config.yaml
model: "segmentation model"
dataset: "rendered landscapes of hills, water and sky"
train_examples: 72500
image_size: 48
crop_scale_min: 1
horizontal_flip: true
rotation_deg: 5
color_jitter: 0.1
num_classes: 5
output_stride: 8
arch: "vgg"
norm: "batchnorm"
hidden_act: "relu"
depths: [5, 5, 5]
kernel_size: 3
stem: "deep"
widths: [96, 192, 384]
downsampling: "avg"
init: "kaiming_normal"
optimizer: "cautious_adamw"
learning_rate: 0.0021
beta1: 0.9
beta2: 0.999
eps: 1e-08
max_grad_norm: 1.0
max_steps: 7800
batch_size: 256
epochs: 27.5
lr_schedule: "cosine"
final_lr_fraction: 0.01
warmup_steps: 780
weight_decay: 0.07
Rows from block 5, named by matrix and row number. Each number is 128 + 24 x the weight over its row's rms, rounded and kept within 0 to 255. All counts start at 0. After the name is the row's rms in percent of the matrix's.
# conv: 3x3 conv (model.blocks.5.conv.weight, 192x96x3x3), inputs 22-32, a 3x3 kernel for each
conv.33 091 [138 115 145 124 113 123 149 125 148 132 154 145 101  99 122 175 151 127 153 123 164 102 121 131 125 139 122 135 147 113 106 157 127 142 142 141 136 123 129 134 130 147 144 148 113 128 104 146 138 166 170 112 124 169 137 115 108 114 174 185 141 121 113 132 132 105 116 126 117  87 108 134 110 105 135 114 133 139 148 127 123 134  85 111 133 143 129 141 127 138 140 129 141 191 130 147 194 192 190]
conv.34 094 [ 84 105 113 170  81 141 104 106 100 107 111 113 146 108  96 111  89 138 118 114 117 147 143 124 173 160 164 118 130 132  99 109 114 126 128 110  95 104 108 113 109 113  89 126 137 167 131 145 103 145 166 143 153 127 142 150 140 116 158 155 142  96 109 126 116 104 137 137 143 143 130 149 127  94 112 102  71 103 128 119 142 117  94 109 125 151 103 162 161 152 105 124  89 151 104 118 122  92 139]
conv.35 098 [111 108 117 112 134 147  90 118 121 169 146 132 119 130 135 133 104 111 128 129 109 121 114 113 154 114 140 147 149 144 114 149 167 150 147 120 120 147 124 144 145 114 136 120  99  99 111 139 140 148 140 140 125 161 112 117 160 127 108 132 124 159 136 113 143  98 115 101 132 128 155 139 104 152 121 114 131 150 118 123 144 111 119 109 107 146 154 103  95  93 155  82  88 123 115 101  86  80 158]
conv.36 107 [105 141 125  79 126  88 126 168  90 137  95  89  94 129 145 144 151 125 112 147 129 118 140 129 138 196 158 133 125 120 146 168 154 127 148 150 156 159 159 130 136 120 117 136 150 153 134 113 122 118 159 150 122 105 155 139 143  79 136 130 123 160  96 135  91 113 123 159 148 128 118  75 130 127 110  81  89 113 132 152 152 142 179 139 132 140 125 139 130  98 111 139 127 115 133 106  99 118  97]
conv.37 096 [128 140 122 122 139 158 136 135 110 131  72 110 146 179 116 102 124  98 158 124 152 102 105 100 144  99 114 173 115 110 108 138  98 144 160 154 116 144 114 145 113 134 139 119 142 138  82 141 179 189 153 119  88 104 123 136 153 125  97 125 141 128 104 137 152 111 133 161 144 114 131 136 133 201 151 138 110 138 121 165 186 131 141 138 139 164 141 125  93 127 101 141 148 160 167 140 116  92 131]
conv.38 103 [128 149 145 170 125 145 129 165 119 104 115 100 169 158 162 135 129 149 118 129 112  71 106  96 124 143 116 126 132 151 124 165 125 100 124 132  96 125 154 114 131 120  94 113  89 133 152 136  99 152 123 110 123 109 129 124 126 146 162 150 123 127 175 111 143 120 124  72 126 130 151 142 138 134 135  91  71 129 117  83 130 114 173 149 106 147 122 128 148 125 158 171 131 141 167 154 131 116 127]
conv.39 099 [149 138 143 120  99 131 147 144 107 125 132 110 127  76 100 161 133 119  96 110 136 183 140 183 100  86  84 143 183 184 143 155 136 132  72  90 134 136 161 153 108 136  99  92  93 113 140 132 121 123 117 124 129 115 128 167 127 123 137 130  84  71  59  98  78 106 120 197 156 139  80 144 139  95 146  98 117 131 101 110 115  82 128 115 104  82  53 104 116 111 108 139 125 131 137 164 139 187 122]
conv.40 105 [104 115 121 128 119 112 135 115 138 113 116  91 140 146 141 102 125 120 116 127 122  96 100 132 146 151 162 137 150 136 136 148 142 147 146 126 139 134 146 103 150 129 122 117 137 108 125 103 130 120 138 126 151 142 110 142 127 129 158 164 135 120  93 136 101 124 151 195 146 142 129 102 128 110 114 123 178 137 151 129 133 131 131 107 156 171 133 136 131 135 121 115 136  69  40  98 168 126 144]
conv.41 088 [118 116 135 158 100 138 133 129 113 108  95 133 104 112 123 157 156 185 122 122 134 142 102 112 118  64  97  81  90 125 105 139  86  98  79  88 157 142 118 156 133 107  86 137  88 103 118 102 117  91 104 149 144 152 148 144 157 126 131 112 131 158 144 124 118 139  83  96 125 161 131 133  99 111  98 139 143 123 132 132 101 106 106 123 134 111 132 103 116 125 117 114 141 157 167 151 174 203 159]
conv.42 093 [165 143 136 183 140 130 147 141 129 150 130 112 163 150 146 161 142 109 128 140 111 140  99  61 149 147 109 126 141 137 131 120  96 104  75  92  96 127 106 138 137 138 110 129 133 155 147 148 149 166 149 101 156  85 119 135 112 151 111 137 114 161 112 121 136  96 126 184 141 159 109 133 115 117 111 130 136  98 175 143 142 106 106 129 119 155 190 159 130 100 150 162 185 129 102  84  90 107 108]
conv.43 098 [ 90  74  81  85  97 111 166 124 157 116 126 127 125 131  94 114 138 125 143 130 146 128 105 122  85  94  92 115 112 108 139 130 119 142 122 130 132 152 152 131 113 141 127 108 126 106 129 101  92  95 102 122 133 131 137 120 134 142 141 168 134 159 139 163 114  82  63  75 115 143 159 160 122 118 117 106 132 122 142 145 127 137 154 125 105  91 112  97 135 131 114 131 123 137 156 118 128 153 145]
conv.44 100 [ 91 118 133 110 119 127 112 125 112 112 127 142 108  70  88 109 122 129 116 125  84 115 122 129 122 130 146 155 185 124 149 147 152 159 192 176 138 146 126 133 146 142 149 160 101 125  93 142 129 117 127 148 146 173 113 153 135 123 136  94 133 110 129 126 163 150 188 145 126 157 185 150 133 147 133 154 123 102 142 182 137 119 132 124 139 155 152 132 153 136 144 152 114 114 149 128  67  83  90]
conv.45 095 [118 130 135  63  75 117 114 105 115 124 142 126 123  92 140 130 134 134 124 141 124 128 163 170 106 111 105 166 167 170 146 156 170 143 155 139 126 133 121 113 157 131 138 133 146  96 133 146 112 187 133 117 120 123 122 137 113  84 107 136 113  98 113 126 145  72  92 127 135 157 147 125 113 143 118  97  85 124 164 183 163 102 130 106 121 154  90 150 162  93 132 123 140 133 152 117 120 100 133]
conv.46 107 [107 111 130 164 134 154 115 118 129 149 150 155 102 141 137 130 132 151 120 101 111 136 163 155 155 132 149 119 161 121 113 149 136  86  95 101 106 145 118 117 151 124 106 108 120 158 166 146 111  90 113 112 132  81 125 131 123 132 186 195  74  91 117 125  72  83 130 115 162 122 110 102 176 138 139 158 160 122 139 124 109 107  87  99 121  81  93 125 130 116 124 139 112 113  81 115 121  98 115]